{
  "model": "image classifier",
  "dataset": "made-up road signs on poles",
  "train_examples": 61250,
  "image_size": 24,
  "crop_scale_min": 0.8,
  "horizontal_flip": false,
  "targets": ["symbol"],
  "num_classes": 28,
  "arch": "resnet",
  "norm": "groupnorm",
  "activation": "silu",
  "weight_standardization": false,
  "channel_attention": "eca",
  "depths": [2, 4, 4],
  "kernel_size": 3,
  "stem": "deep",
  "avg_pool_shortcut": true,
  "widths": [64, 112, 192],
  "label_smoothing": 0.2,
  "loss": "cross_entropy",
  "init": "trunc_normal_002",
  "residual_init": "scaled_by_depth",
  "optimizer": "adamw",
  "lr": 0.0032,
  "beta1": 0.9,
  "beta2": 0.999,
  "eps": 1e-06,
  "steps": 19400,
  "batch_size": 256,
  "epochs": 81.1,
  "lr_schedule": "cosine",
  "final_lr_fraction": 0,
  "warmup_steps": 580,
  "weight_decay": 0.08
}
Rows from block 4, named by matrix and row number. Rows with one number belong to one channel. Each number is 500 + 25 x the weight over its row's rms, rounded and kept within 0 to 999. All counts start at 0. Numbers have three digits each. After the name is the row's rms in percent of the matrix's.
# convs0: first 3x3 conv (model.blocks.4.convs.0.weight, 112x112x3x3), inputs 96-111, a 3x3 kernel for each
# convs1: second 3x3 conv (model.blocks.4.convs.1.weight, 112x112x3x3, transposed), outputs 96-111, a 3x3 kernel for each
convs0.11 086:485521504441498507442496495475536511487470523447456501490471513507497481501512538511518497444529526477499519513542530508516514477479475450470531483496511515550508494476530498477476478514493544476495484487484477508520547520505488500504444486529494502503499487450471462443525493429504526453488496456520470493488510496475513498534481505461508538486528487521487490522477488525480482495478484534510538515507493527500501473511532475491521
convs1.11 081:496474512505502570530488580535534534496543562469515489510522534517502518543516538434473497478471530460441525511514513489509519482492533489494502504541498477537522528496460543521493518520502490492522465466495430475470521543520517516493509525488522493521500473471457494488514517506511531511522515497510533514507493511519498509484524545512518503481531550479550526480511510480481461459487491475477506448503533498485514518475485500469473
convs0.12 113:510502500487511509501527517552552496498522492521489511499455511511474485524540543504525496510534494477501510464471484498484480489492537510505513476451475520504498505530503491461450499494458511471522506494520542500510517450515518498503513490474510516514525498482501493506460498497460460481456493537478475523509465494520485494494519502538528466522521495482466515468439482482496475470498530476447450484490472497462530466548520492538509
convs1.12 110:531516495519556502492550506463459480482468475481459482512520475518510492503498481547540525528549476494512471516496476503504512511473504450450450453482514497490490479485493495491490500513513532504487534530478492480498496501494500495507514489511502503489477505464477510488510516522514505520527510511514532513515502511514523494514526493444475490494483474551573551533521526536485446491493497517516514528521501497514480493515480498499496
convs0.13 100:473528509515507517504481503537502489525498485493497458464497506481488511492500488513469495534453455521439464493472480511479481516481483533471478532489482494482496484485517467501526501489500490503534513475513503492489486486525488479505470475516473459461463468496452492514482492484484492530520509503483479508485463485535493470496524524492486503463485484481474482488475488546471489475504538473493524509495465507496475511506527454503538
convs1.13 104:491468481515481496474509505508501473528507504497460476514500499516477471507486497487482474494506481488488474530514510539530506534504503512458459526482458552520509518496499530507485518502487517475505528485508552527535484505505480495489496498488519496484515487508550536533502491486510496469503474491508507517511495485498488479456497498476509534508527517515530504534555494507493473504508478487518487482499469538498507501474492471476487
convs0.14 104:468459476540517493551558513495498500468513520468480480531490493466447505518477522522496483508486494458521518491503507506480504522490529518491467471490522524493509461458523513463477497490466522489448484479511470470547498483472523503505450473531512513495527532477474484456513516506505454482485496503530522506451457475481432523550478476499478485516498485469488526496499516483475507467517469516468454483443489519493481500491503496525494
convs1.14 100:522536519521540501478513495477478502478532485507531493530516529502498518512536518504482497483420468467455464484476478443480514480494543502508557512525495467476480509511514530502513497494492548489469522457481498455484508517511500484497492491473497496508520486510498478511493476491510511521516520497504516523535504514540503503444464488512442475509469471506520510505523523529518481489483472521510506560523521507521492492488463464488487
convs0.15 097:496504502498465484490463511538509510546489520488502494476477510457491551461533523545532495544487504514491502465503478463476492490493511474486451459499487503488480487487478499501486506513484466451510435509512483499504482469510463515500511495490520499487485505490446457491509507488505467488477470481549471501497518522465532511463471509508467476458484490515474486493501522491479485475510519479539511500511517490505508501475502505498480
convs1.15 102:516449462515477495507479516502526520471522502492496478481518534493533536514523529450472504469431484442405484512546539502520528522511522533563524558564499554589524533483477524500502517508522529512534496470499479489497517510501518509494530533514504501493494505489475520509507501498504509520508488513496484510483484505486502500503537554501501506496515508498519532497483511497496517468463490494497503490490514487490482489474491503484499
convs0.16 094:516485504481490488480489480508499535520466479492473445495506445501534464521544481500525516497490506497483518485508478479483502467481505500452482502472482498480474465456537468486510527481512520476507518489534516497538484486502484489506500504515490484480484511511498520526513509498511497477506490497513497536513490499487546518536536511515514486513504521509488508502494511477496494514493518508497521505520538484476463498477483502488499
convs1.16 100:526519515496468480496492486493486478501498506523475479465513508484521506516500500465475471496500493513485505513525531525526511489489493486469461482423426529489485525507506502476512502499511473499498540498548518485549482481491492495495497490497503522520497527523511507496513530509511524497524508492487482494482480511494476506504451527482445460507495454503511496549536491512481522500486483483487514490488515466450467491485505506484511
convs0.17 092:494556483484525490496507501517512496465481511475443506433440525503487484527500539483482494509483503524506510512476476482460515508467490509471489529506470507498499505506471487482461525502479459503509509481523538517514519503510513468515461507515482479495505469481514493495485457475501500481483481460453449542515458483499518499457518530514507450480512508511514478487497482471506489491457512471483502482481509490512519507463524492487522
convs1.17 094:443475506458499484453488504460504551521523506499473468468495484480510519544553532508467488476455458477427477521513522536521516498496549485498515501477455518511494502503492500513460514520473508501471531528512505533528488502524499489489507513487482468487492511510515506488498524520505507495508514491506506502496515527527524520504499452485455443553497502524527528522509509515521531450477465508513491515534507507521508489505498530500498
convs0.18 110:520518519500501535491529559472469484485473461494473510478455455532523469524564497499499487509524506516513518500492512492469492494494505480519508496498497526507506489472452480462528488439468476491508481455498501487526497514531454489462479481469518498519531523515541540476470507503479438458519475496530466487519490485517537490536535534486505489463489489487485489518507499521531512528507470513508514513543535516473475473508472514500464
convs1.18 110:482525476527535502546541523511490482529517524512498507482512477497523519470454498523484501547508519536496500500507528492459494488470511513491477528498489533505489514514513513502494467480472507520509491496502496481493510506449511499493538517499477502503450482472449459459494510500514503489524502511493475495490488511490470478496474517491501527491497482496473481497472486481468488541505492501492492502491489482492485482485483487499503
convs0.19 065:503522502508490486529495473465471489478479478477469490513494498496492515513484495506509530524527523535524520528500531494467495500503512516524530500512530486494511475488495477477484496514493513504516512519529522527517486474474480485480486497491466460474444446500490451479501497495493493475497505498461468449448468461471460476505494514494488512519511493473463450475465480470469491461470453439441449472449464482477473484479478490470489
convs1.19 040:442510509467522542553446527478452487540516510510514509498505532535479479514529541467507488467503521482496551512503527483500531480494496434493545464498443470513504510514497512498496511497501503487509465489525500529531511479488514494499500501502500485499507502522495501523491492499498508506498500498506498513512516508514514510494452465549482503526531502494470478492488465456518518506499483529530504521533562491469480499502490507506501
convs0.20 110:511488503471475497485534537487537513496490478495467487512490504517514506504506505494539518485485466519455540518550521469456433537474546477478474498513531515533512528491435496488517455505521489458478459476501510528492474473507493486499504472486516503480533517503502521532498515471461465499484484508484490486489550498489492506506466469524518492511532507496530510521506438459463510513522454522450446451463533452472502505502499525478495
convs1.20 116:484491488460552564480552525502527499476490473499498466501486497480472476524490472458489493526544502542526461528532483538512489527497471457507507493529483548495461531507516503507516495491495512503534541522539497517532487499527490481505516505509469469477431425453477450443510525518509500496507496486509518530486489528497477505516484497509496493519496451512540505513572523555544485507508515536533522547550535483480542515505522518525516
convs0.21 105:465482557505479510474458493459487475496507486552530505487503534433457487472446471496489482524504486529501479499488515527501462485490469504452472535474485520496500526517474508491498516501526485516516442487503465480529515504481457470492503494492512506501506503483515519497496484474506505507476474503517528543471527514489461510512473508494503493438457475503480499458484481491496462490516476497449478517482533492494490514491459532523489
convs1.21 112:495507512538497471550472445463466502500493507511535527515471468480494508495467506489515523483533515501520516508460506526474505531480482444500491522511508551532511476464466495506490479495493528509523493461508495464477471481472494492470486464474484487476482502480492501509481460460489462469520505505475460458467456481482488503496552543513545522519523460500453427499451455492478502487546502463486494456469500493508524486501503490473480
convs0.22 117:461456475473498536504466488512500501515496532519503541508497502463481487515496503495490529530497526501522552487503473516499501466493482471481478489448474515471499523513450507495441514496390493511477468490433505473453515522504492511453479526493495486466463459443507457428533538523515471494473469454507515518475531447516484490486504453498546543492478504494497519506513510494494519480514496508506484473513479501507478487527493502529484
convs1.22 124:511509491504517495507477498526501511530479463479468492503504495475474501518536514517513517519511520482518501508513545484537527497522520456471488439479513508536527491510533489513519485491498517516526543538518533508518454481486470490505500496499453488520521537515538535501512494521512493491509496492469476509476470478504475472515461494468489505473476521524535527473497571450505549498507523478472495482490473499525510489483507482483490
convs0.23 057:507519532495512486507518495482459468480465482484463474488511502491487490493495512511514518511519514511523518480486504498492499499490502509507516495499519482490506505490514494487484489470501519510509510499503506510519492486474480480484490486498465472482469462450465472460512499489498485485502482492456460461459440458458449469489494496500497494492500511455456463450457448445446459477453460487470420466431437486492495489478485473468472
convs1.23 029:475537531496529453458494496508514503554520468520524524528516534515517513496539505501521500470493495486499515510513525514514539511511550516551476511516523518480449519495486510502496511502504508485502516535523507502517512500513497500505483490503531497499493523524476512524503503491497496487504508497517520516519509523523508501538525527465504514495471497521536478527517510577543456531523541536511547521515504507499507502486488485498477
convs0.24 107:432509511463514494470537489518514533466508533454522519513517493544529499545517504488482508485492514484492518479504463467486522463457474476508523479471493484483467503487511557514463515437469488530499499514486507476488486494488488466535507515517498508497542512466540475501499487534487489501454482505513505453513502471551477491473542522487520480490504503464496483459513508498474504484471468503469466534461509476502523514480517526488468
convs1.24 110:473472517523537505570560470506502500508464479524470490470516469478486512444450468494509517491482490463471495493507505533542499528551484507502496494507494560592476479512531493528492504520485486464486493526505499512477495470498480464500446445483460463492444478539463459471510499499496491476507510469491495482477487504464493496513524478505478456471427450492498499515497486486506517502519507502500507527483477492507544498513532508504490
convs0.25 095:543461436495486525488503515489493503528546508492484484463478508497495507490515505536513471513536511527509501517525520486542518524531521489493508523494528520516486513528529484494507467490472483507486481491507506477511485473493473505471482468485466470476487506482496521460484496537500501482504469509493508516478475527479474530529479479500508517501473483530474522517482482524499523503535490485489486502508485432470513523520520497508505
convs1.25 098:481474429567582499565546533529487501492495473495490460521500501473463461470490509510533532499525543481506489506476492491485527462450483489501480504522544509491550496507524505503514483515505463482525473492535505544510477509492491496515515507517516522532510515509514504522498508507490488476499465457489500521476481500488495493518475490467472501460528527490491492473491517490463519471502514527532539521488480481511521490495492493498491
convs0.26 097:475467423514479427531479473496505462483499451473485483506490537488524524494537515505504450507484498497494517503488464508493478501515549519501478481499516479474519490489475456449504439480478541477488501502499469517470495495459518506493474522502538495473514503495471477496476526501493504484517486484483522552449490473465479506530489440503491521509529514479477489502513521488524531513493458524449476498517531516502467482496496497495532
convs1.26 091:547507528535566551479501532516505494500528501516500469527487491490434473510533485457486535467494523534491490518567530494511553482500523535516501520528490529506526519510516520491503501504506486528494513504462463486482484480510510478488506480487506507536527501489464457449515516499517533523508514524508500514502490492504517510513459457511468485490447486503494528483489513519527479481461476482496481540507468520454478525488485531481472
convs0.27 104:516473501564509492533529558524498529476504486443495488481486523493461501508474470505501514501480496478485482513505473518502470521483484536501462511521514507524537449459430492562518527511516483472473459489498476463468493498507472493507464449486488464475481514511470496492515510477505510505524516496478494477494483490515500468456483500478457486468472515538535491483480510490460505524516494506547512492502505481469502468453486503495455
convs1.27 116:493459411511453381496489446497473526493514546528496470518511511450466488504506506522516505483484492473480496503514532524530526502521511492474461470471478467476504514500505520502493507493494513534526544518502537500502485522513520521513486489501540576547515494504512495513511464476507493510498490499499524518482495473505519516474478499527518538550544497482476466493480496499522478508473464510473488490499532499518498520516503497487492
convs0.28 100:501507468449490486501504513490517470496518497453418447493467491511460482469514535520488478500524476491524519558511495526516486481490507496502472497511527487545514513477514508467517548530456504479505522501495491506502476501492496490458520494459488477518515493529535471506510503501502487442500488455503438498501498479444539543541491536460487504473459479482450486506534478484531502513489483515472497484521483476493509520515481505487509
convs1.28 091:538529472507481457513496491500477450507541513511528514495503485551520497461476463550527512500497486488474505478505531547517552478487525529479486531510516534501504486514508488508523495512482495523513467507521520504516494518484503505509511512495532535519505536519456482459496509496509500490526505495473492483483479456492477487530495454503510518485468517462522492516543507528471476522530481488516496515495465513488501488499508520476446
convs0.29 098:468506521506486486536530487480508490487507518503487494548511461490496502444488467498518495491497498496536545513515479473425491480483546492447455523499471508497476461491488468496494501502503488452511517501485477522514507435461516501462497521504507474476532508475512516448502482480464486498504499507511501497479518478408491517522498481498509463496529460500470494452495501496520536475445524476486526502499497509475494496479490520496495
convs1.29 080:501501506482514566451436504482489444485546481513547519527490529532495523455534523535551537516526510551545520441508512472498521469498519484503512467471508493500540518488499495502506460472509516501477511519472504521513482495478519539493518510490515513545514508516493480503498509497501501511497503503507491485517506495511519505473484470469537526477529546534527500512496508491493533554528491543527471512506482486517515513505493494507508
convs0.30 091:520516491508505446529430486481477491515468486499509499465478504433469524505501548518530515514527491510549476524483468469484500524522503504491473516531468493512530476526484500512496496471477502497514489492510451482508494501487481475502522493486492520490477484518522499549493488497485521488511486490472455499474476494445515492499481508518494500523469515454453474467487468507482412481497522468497499493480461494478509519488515496524520
convs1.30 071:483490533480520494520535457490490447504510483527495447510549562516472535500517519492508480502468469494498476502499520497485497492477494554449525502489489544524451481489501509485475526529462503480496513505498526515457495493479497489474490472465468471494509508517545505516493493483498491499497477501484512515490485511495523530507559504481467479507491495499501505555492442493526493470497477502522507523507492486527531467495514490511488
convs0.31 103:509497502512502498530511459500478487514483514506521513467521475479500543495506524473481535484474467513529524496446492501500437508498519462468496470494496494530490437450520495505515522480499460491521450510457461492477503503501499496506506490484476485512478479529482462530521512478522536481502497496484490474484517458458533472496483512474500500450499497509503505501505484507521532514495504459522510420522513481476484505478513515494508
convs1.31 092:535520498500481470507471480500440422497504478490525491536507533538505498489494513536505468490452455481462460473472573474519552474493517491465467508486447524505450449494478495514500529512485471481519490501483559515484493513468463499488499519513504493482497486479508490502502497495506501504498506497497493483489464488507488504538543455496515488477470510522459451503497480488528493486495465509510484504460506521521514490485492507500471
convs0.32 096:494486486519504507519503512515496497482482487507516503491508508502513486478521487516517500512501501486483496489481514475450525506481475490483511487446493474465517468491499464488533508481505507498493498491521456448479499507510493518534460457464514516515524507495524509483507483499491477483492494519487491495465487498498504495504499490501469425453488497496490503499466516546496492499519523481488518497495508501523506524511482480472508
convs1.32 090:549538494526501455503494480472460489487528509527532522477455479453471486484478505510533494513538526490554565472477505453488505503527513503505495535511490570546508516495475514522505520512505449489526536538513506510490507512513498504497508500478526556548538537539536548569478489492487487489503503512503491499474496491504519485496510499468538572538525524496491460479486496485530524468483494487482498456465499475546541464514521475503500
convs0.33 083:483515543511523530523531511492505537483495490522491547511514463506488467497509481514524515508527477517515496523553499517496464467497527501534488463527497483492452465482506473477503475486476521469463500471467512497459516504472503491493501484477465517550472476493505496469493480471484500502492488521540488477524485490467461460477530485504517465506516453552503474507471453488510480514423480486430481487514496516501470493497499505517486
convs1.33 080:434482479479449456487464474540521498494493495475476497561527483489510499448510524502515499519501524515477521505512534503498530503530524498553519584509474541477464496514518471500514517510528507488491542498523534493498515512510512512518496523517488440455470489512513520523488507504488506510479500505545512505501501518482503515532528563510490503499459504578539546538471525514489539486493513503508502531491548486500528495490506510516514
convs0.34 096:480489491464506523479504487533475529524489461499496474518510448493507487483489445507473482508482451484503460492443505469505459472471482498506515515474524533503490498487512485495527475478497508501452490501450467504471477499511514455503500509468482519525470513545497483506461470506498502469507484520541474471501529447506526418491488477452498510486485518522479493518507469503514504531491474529519458529526539501491475496497483479505493
convs1.34 091:530554496523498495520443476508512502489538526461483502463505506474486514477540555523445481506435480476423494482502494484522490535514452512546512516526500542552516461500493472494486505506493475494456474496478523509504509516500488500508467454495501500493502515513484496506496502509490513516504497488488501503483505509471521528460471457469483409503504468518515500497504516470505531479451463485460506533507548505489482506499482489485480
convs0.35 107:491504526490478508528440502448518537444447480499478465521507541463525482472542501513492495523508480508488414471446510506496534494512500502518502491520493507516457499486520511518500458482493472493499504514490509507453494454531513509537495504466507526490508525490468485518484472543487488478491499494528492522530485477479510468511489508499522476495500505485469521490512523501529511477507508518516474538536477499483494503503499483495524
convs1.35 105:562480534511495556454522531496503474471465458453479511506505473494492476515525490526529526487490514482437491466466438506495459517498479509506494537547542515530540455469478499499507503504499482496536495486529490473513482487473469459481482483501491512528505507530541507560506500495488496495484483478484495485484496490488504499503482500460518500492511473492506471479477499502492564517522535508511539479506528487477527513507519494490541
convs0.36 105:510488510471493544491514530492498482457481467460493454461510501513509502505496515512483466486456481476486489530504459487485500531527496489474461513492462501486467502490516476483502509495473483439520511461470529501500504484508497498481512488490489462492524506532486519512487481493472476458479486465488523483480480463503523514493490451478484512472492550522501506446459456521487470527458495460478494495487515502484482508542477481520470
convs1.36 115:496493481531538547516534504501554554481514532483489527497489497518495472511518482492477511447495543485536540504539522512513509515482473509508472493486507521550539535505507501500506494488521482438459506484479507518534486477510504481503516500502512488441488462424536514459496529512507528512518509504455478510494498487525535512474472442465434487481485507488498505467521502534544493496466496510529506516543510530472479495473466487519500
convs0.37 107:460506465529504483512493514434495481438474492404510509531481485486433514526446497462465476488474474479501510487451435501524468522523492530533490496533485495528518516466463515499499513524500535508501495507514514507490536518477464495459467478476500477461504499500475499514445478447479517468522529478527462491490505483475467502490496518513487513477490512484482442511521442519498447480473503493506505470519496501491474458472509480508498
convs1.37 106:457447407461435406502468488547518530519559562503504494504510492508522499535526507461522478513517486529520506517518519537510518512495532490486483487444448478439481505496517509490482528511488512491496502479473497484462502504507470521509485522499513521519485463502468457473512510502497509518490475502501518513516506491562511508493521477504481495493503535493496528487505515520500492468436484476486507508504506504501505486478490486493470
convs0.38 104:482492480498504506507510521495486450436451482452478524535501498487479507450470459512507511514490486471461482525491471533501484479476485529493493527492506526507509454479496459485499517523512520533551493527528511488464491513532470478509464481470515508499521525503509505497474470490465455481500518512486513531508502475490477494499501473516467457464449506492461466524473471512512488483494507525502524499493489517530543483533492492502511
convs1.38 101:527512453525486428510469447525509511523491516501493492508513475503518481490486482515474449514475449472492507475484497499525508503510524499486501455470455434419459492483475488482465505483474466511528505527479486492485495511504475505481509485480538576573542547541547558562518499509498476508491479501483505487510505478528512496452464476475543557506568531524508474471471487496489483522498432483468464456481498475516514482531513503511506
convs0.39 096:566518447500474494517477486478470493499478447503498469476491495484513521517515511490481509466449482477479439461491497478484475459497504519497482503497489516514505434489499520502479526519480455512507454470491443439505484508493477501491477495521474525508486519532522502515478464520522522485497496486463485507490522481497515508473493460446467520446448478491471495518460474472459480468473560510465476473465460492486491473487522487478505
convs1.39 104:493510516464476467438427408497485506511474481519517473496507511464462503484480517543532527529545525509543538517485510513490504477526482486444523512505473517540488473461484493460483524507475485527533505538547522519509483513519488507510494483466478451469514480453543499477507483497501462479514508510498494512509502499499498505496552533495591556437539546528500490511486453494506495517491454484503480502490510458489500491513529483517507
convs0.40 103:473483528501488519532502521494495476469484497501489507509472450539523463465501465487494503513487499522508522490532539499505481525550519487497490483525516495507521556509483434466471510484452528489477508487499497500504516472476495471470456473498540516510529514504496503516475490487488459482497506499511485471519494463511514485529509493471527515470505513564514445530481449477494493533516510496474467493479526514488453504478527472470499
convs1.40 110:467440510436428497418433452457485502475500522507482497495494458502485487509534526474482508493508516477497492505511488499508489490501486472483457495484457509474470491520539462533532471502487521518508558509453519506463477496486507504495502506501548523515546519525461451519494493496451489502483501513493509490484510477481512502536528486531554482532525455461490499473508517464509515495500509519525528490475496502520514519491499511508495
convs0.41 104:478470514468444478475459436515494510526506514527538498544475525450466481514494481459477519464472522473446430484511494481505527489510474512509528507478504492491514491489513529517525517495495461500490459483496537505513448463468474510495481506507493506521518516495510520515523515499509507500485492464512501502453469536505443507472527490477457507540493489557501490518490497509466464485484486521479482508477496498479468466485460514530514
convs1.41 107:521512464494501462508531482452442477554493494548511480474477487501509506522516513487524530481483508492483515500478461488478453519488451481476459517503461506536460496493485506504481478470455512485511418456479478478498502506499511498479517499485479477463497501511504488500485455457505484481507514483501479476486462471501497504520526545526526467491503490513537496535527477511515523485500507498484464474462503539497497472493512460477482
convs0.42 108:467498454428503467520537485557472517520455481476471504514517455518535499458522509513514501500482487478511503491500529499471469526474502525479491509471471508505528506495514464507509515532533470487480491469492480509522490512467525479488485487472510490502523504482524516509457500534510464498524480492502499524487509536497488461514500442502465468517534505471495526473488496490521512528508511489520475511514492502473485531483486507478514
convs1.42 108:541565548541548527508516487509507457486512505486529530460478489451504499481519495517519455518511473531510495465481508488500525511475498500505505464520498500504507515483507502498503478487478485502499515505485540472490502503528504511503507508498517548547513557562495532544505507506475514516495506511478472514492480511501495484458434483467456512516472511494499448498513509519528465455446445468468484465455463497483494487488475511490484
convs0.43 099:549492433512487455483530492471467490463497510483494507525474490537508504515516488488460445482468458488494472495539516490504490507529518517498476506511494507501500520525506523504477509463468494475497540526522493474511515496478553522510484469511490491493498505523506499498496531521454492493492474473535484503534484453510525498525480479456464486475464503510528510492496484470493494539540518478503515460476511449467456490509496473465463
convs1.43 103:479502508525516474549508441531520542483524519517508524494479492469504488489492526520520479526536457549519489473457470488492496474485505486488478493504492515472473489503495484501506478504473514518510499500501492513466479499479483492488505486481497519526501511550497500501494502514470484510474475513491494484499482465470466491490507480519538493514528448489499476497502482489479530492516506452481466438424457501542505489506498488513486
convs0.44 107:510459462516474451478497495466478525468514501494518499496493517499491500546503515514467414518474437492482488469511520479481489495471492501439437502470483494513521486528476461491534487487524499534528523489488522481500501528503507485453533496490497490506480475510498511509485527509464493505502494498497503501504496492510457504513443464499463478460461503494528480487493449499457496492515487486529522459507498474513520503483478497513499
convs1.44 107:542509475524507473468520482494467481525499530551523512483502543485486537500482490511513507523516496521515510547499475498505536486501502511487502506475484488483542483465513508485485495478507489494523521535491478519519490531512514519517500502493495551569486504515491461483486470480491484506487505517482484508488489497492477505449505482499557533534562526528512442521508503488484490457500475468477480471489503466512509494480494505519529
convs0.45 104:505515528498532543497513512441454491500481483478478491492535512509497542458489471467473517491509501496513482505502509469529478491512518490449467498442494501462527507490485497484502470524527482471497496473509458488501512528516485489491424480486463533541474506543461503512466497492473461475481477509502486507497478483485496469481472507500453529497479488496524516492462446513502508486544489493501470533505502475516502498486489484494492
convs1.45 104:530551515540526521544491465490480482522533488497532496504480488511501493472471500505512535474528540461518514509512473516554510521544505543508466550521453480465484491480468499484497512488498460480540424430493441426487524493477485503503460472461503482489509481513511505502504501494500504486511526512495480510474469493492478496490476550503494557476491525540532489499519502478522507484486477448472487438507537489489520469491535448467489
convs0.46 098:517452455485494470500528502484495517491488488508490535520522533496504540458453479501491484552509465498498523489467495501486462522475487492445449483458481462505491505491501484482499506458464498514503507520512509505483484503499500506502494474514484497517487537551491481510487487490502451475460470519496497502531520539503456490493494512515499480464510501488500482473477471500515519488498473485481507527475477494485509515528501508483537
convs1.46 103:515523458549520504509505457481465459486482475513534483517518498465477494461469510531498501495493517473488514519546525519547548507526515510511481538551505530536504488526517513536514521536547491518500526533484493524479480493481484514528504495488522506493482477472497508499512497498515502489529515513479503494492537513478493523464479482462479539463521549510517482497539490503526510504513522530519558522500527488521517483505508495486498
convs0.47 066:495499458471465476491429451465467509501480492491498453529508485516511476522506516498519515495504509526498475493505538491477528495488507507538553486492515494463474501505498484500495502500530476493504464500498487498481498495492485472507490492495470477464459472485470463510498477507489478488483481489476456439485465441460456451485506514496511521517506514468471497493472505485487484445475510460460488455462470491475484499474477506489493
convs1.47 048:496499574483486517498554500513531497512519549516493479525520486515513504496498540481530533500491525513513513462470473473482472501497479481492499482520498415470528514506498536507490538520502502486474497475529509535569537513525507476512511497502473482487512485541517514555493492497503503496499502487521512515527504513511503507475504544488478490486499510506545506478513464466520553474544527474505535506482535545519486498490493508473506
convs0.48 103:519516522444477485435470514504520480491487523476492487484474492520511466525503502510530518492449480424445476535554533469466500491498531501458485487460468514485475509519504521506479505501480485509493496482483507475479492483469493469510502477514474494471502518498483518535485494533468489499515454442496511520527506500499480490507518520469470486470460488527518528512450459508488475494464508482464519499494522471482484479490525465516500
convs1.48 109:499506537508493484473468445490494469461458486511515520517507521512515517479504495536546504505517530500537503504486464510529462516516491508452498517496481541499477501486493486490504482527536504475529532524532484516522486482499509495517479483500456507530463477481464456467501503515505492478513515503501504535485497506468488494490512492492502498480450468520526478485535524488532530477492509497512523494512518493537527495520542488513499
convs0.49 108:485463480519501544516500541504462505520457494513479494504558522492529506470483488531496534541514501529508505496517494512478504516515514487478513501490531512503534496501449439463450481474486506529498506509457529497495504497490487468459473463479539530493508520510499511487467482458441479481475519545514515490505514468493505455489538503523511528502489522505515454488515511494519520551547474468489471521530528532497496530509490522460501
convs1.49 113:494449489523466500532498527481451489487512498503540520533496468486484503445478518441460495462468494485445487530516514498541511505505508552505475487445469462487509481517546490523544505536523486520545434482539432442484481480494504514508502474480498464502486516554472522555493514506502508516502527522496502514469490499465486478488441491498484506477487502456473495471505514478486529473528534486530525498510527509509521487491518482471499
convs0.50 109:511508506478485488530552483501520481516524486440439452462502542528497494475467505543526480472502529438463478526518457502490488501474504464471502478527502522550501527443484513486497514525518449467502480526475518513472461477506492477508489495486508482511543514488538493513526509450489464485457477514500504508488515493500513468475501503509501502561543530511505509465477496460462506533494481491465489462507554456461504516512486510484494
convs1.50 116:483509494507516539521512538493519505541526498532512477507507484517514467497490489504480531517501534502504489508531540494515544489479504441487482452504509479488492517496473493486488499479494518511487476472507480470539520492491514498483505502502497460428490453438460467487500512516517522505514502486513507485516498482495498480502490472516489512493508495514549552534549543515507442500486507521514515520531503522502516507507501497509525
convs0.51 114:488490484479482524496496506490499482517485512505477495471485528477541554479562537540529508519491459550494494496463490463472516528470468509487479487527495523544523472477494485514495493501490481516516445524497455529468515523472493483499509472532490498496491511527484468517492529460504529493483496464467477531461519483462526454482497529481499544472496486485498452511490449488495459489513457497500488463487490472462503499492506491475488
convs1.51 109:483491493486514498462517513522519461485510503469495498496466461508514502487504516469492514492464459508457420497522500505501497537509490521511498508481470484471478492509486521520508529518509518519539533527541507514499517487459479519509486501515481484493449458503524512544508502498516513496516532519521520500493510510488513512533542528484498508487490513500509499518516483530538511485502486506501492464479527521481515500509530506502516
convs0.52 113:477547519457473487498489490474511479471463447505480490478489469519497470529517479494481501502507451503501486497495477470509445491521478486519523479520527492513501533471474498450484492441466498495517472521540486518506505479525513484498486486450544462456546457472520450495500493494442450524490510508514500525527493501504511504484469476493532505494503496457475488456456461461518481522484481492489487505514483481458482509473496509474506
convs1.52 124:448463493477498527487532524527515498491457532519466478527486504486498503498521506474489498521504478520488470455500505507473499525483518422446452476462445487438449499486518460496521477502515478464499484462489425487506496503528521490520517493519484495520463514526453492516514525526501506520524515525501493510483487510496491507503509470517524471511495461502500544524469550568495515486511524481506496529519465492493518501536519466532522
convs0.53 079:502492519495466532496512505477501433520525456504539522476482483480495454568492467505515511524530499507526526509527516497485451480536486506455426533488446531519501458475491490484507523486496488492520491478495521467498523473513495480474512512472488476493494495515496526516478494495494501481493504482482470521479429501506421469523503485493503505479485508477464490478479484493474488472445498491468520479487474510476465493520490502497516
convs1.53 065:519530498518531542465512561489465457501519533518484521532540496489521529515517539485456507520527526545516510527531523531509533499508517475489485489488477500509514475491519513498499517499501484488514514491473560494449480508482489488482522499498497524528486499454536502422508517490499497487498481486475510519496500500538536506459483489489530515502520497467472506521486498531513540515509478489509492526488508521504482503506482496469469
convs0.54 105:471500483444442472482495473490507503431531530503454503483467478561487463488505557473508529460471500466493510497489497503486464526484490527529490493491472478517509506461520474500507500554514471520511451504496467519501501455538495504500463513518515491492512496506478502501521500492488549513491507493451480517505459456467494544518537523475480504474526478473509457530514457511511512469452520490482487483499530493488515525491518522461496
convs1.54 092:487502489483453502487513498468468453527554448529515481505492495497540515494468511491539473515535450524526505468465467502495471461474492461541513476484522470439512505519483490496474494477468521508469492501454463460490513512472491488478493471506545563485524490469485470521499473487502491493493499478525509507474485520501471501510539497456539529499484492502524490505531546495500510533538493516520525510494499505491480502500487459462467
convs0.55 111:444494518436465504477456473494504461479530526490504516533484495525511519492508527482496502489491499479501496509457500474470431459489467501471461476500478489488504496471520496451533488462491480468540525499478497502470455452514515512493467493481517511505508519513480512526502469513487469443486477458478497482515492499505537497514504489519510489470491491524497463505501476496511491510489502508494507464486511462483522528497510511490465
convs1.55 114:515497478454462521505491507469504473504542528513540555467488509480512504463499523452447506455437486505491525495500494491494517519527525481517504452459504477491526485492508492522520470476516508515496461506461465461458499534510508522509521516506545552538545549524519515490495500478507508503515520524480507497476477485491493488473524507488551555497549552474466475465453467483488510510490493447460499474490495521522546492503481430466453
convs0.56 109:513489496509485495480498481494495535521465478496508455478494463484540503508508435520493499514501494483487536525498484489498505477478504491479476496499461511479482468455520472488503535505507466507460502519506508488507460494483518485432510496530502462493491514520526514487516524485493493473510495499484471478475525476478532546515517485488507477495476499488510500492533502484528493526489507511514507487490497484472528522491504474518504
convs1.56 114:519521482505476504497502520499488454507508497513487481514506511529522507513498487507508495501500513491499520504529536521520510488499527481489489503491464520495490497485519516491512489480471504498551500456541492444513466477474475483475493468504523522535496514521486483476488511489486510495511501503498476495510493482507489498475426514504438455505476447449496437535542468539514510498504481484508509515501507485470504475467489493468494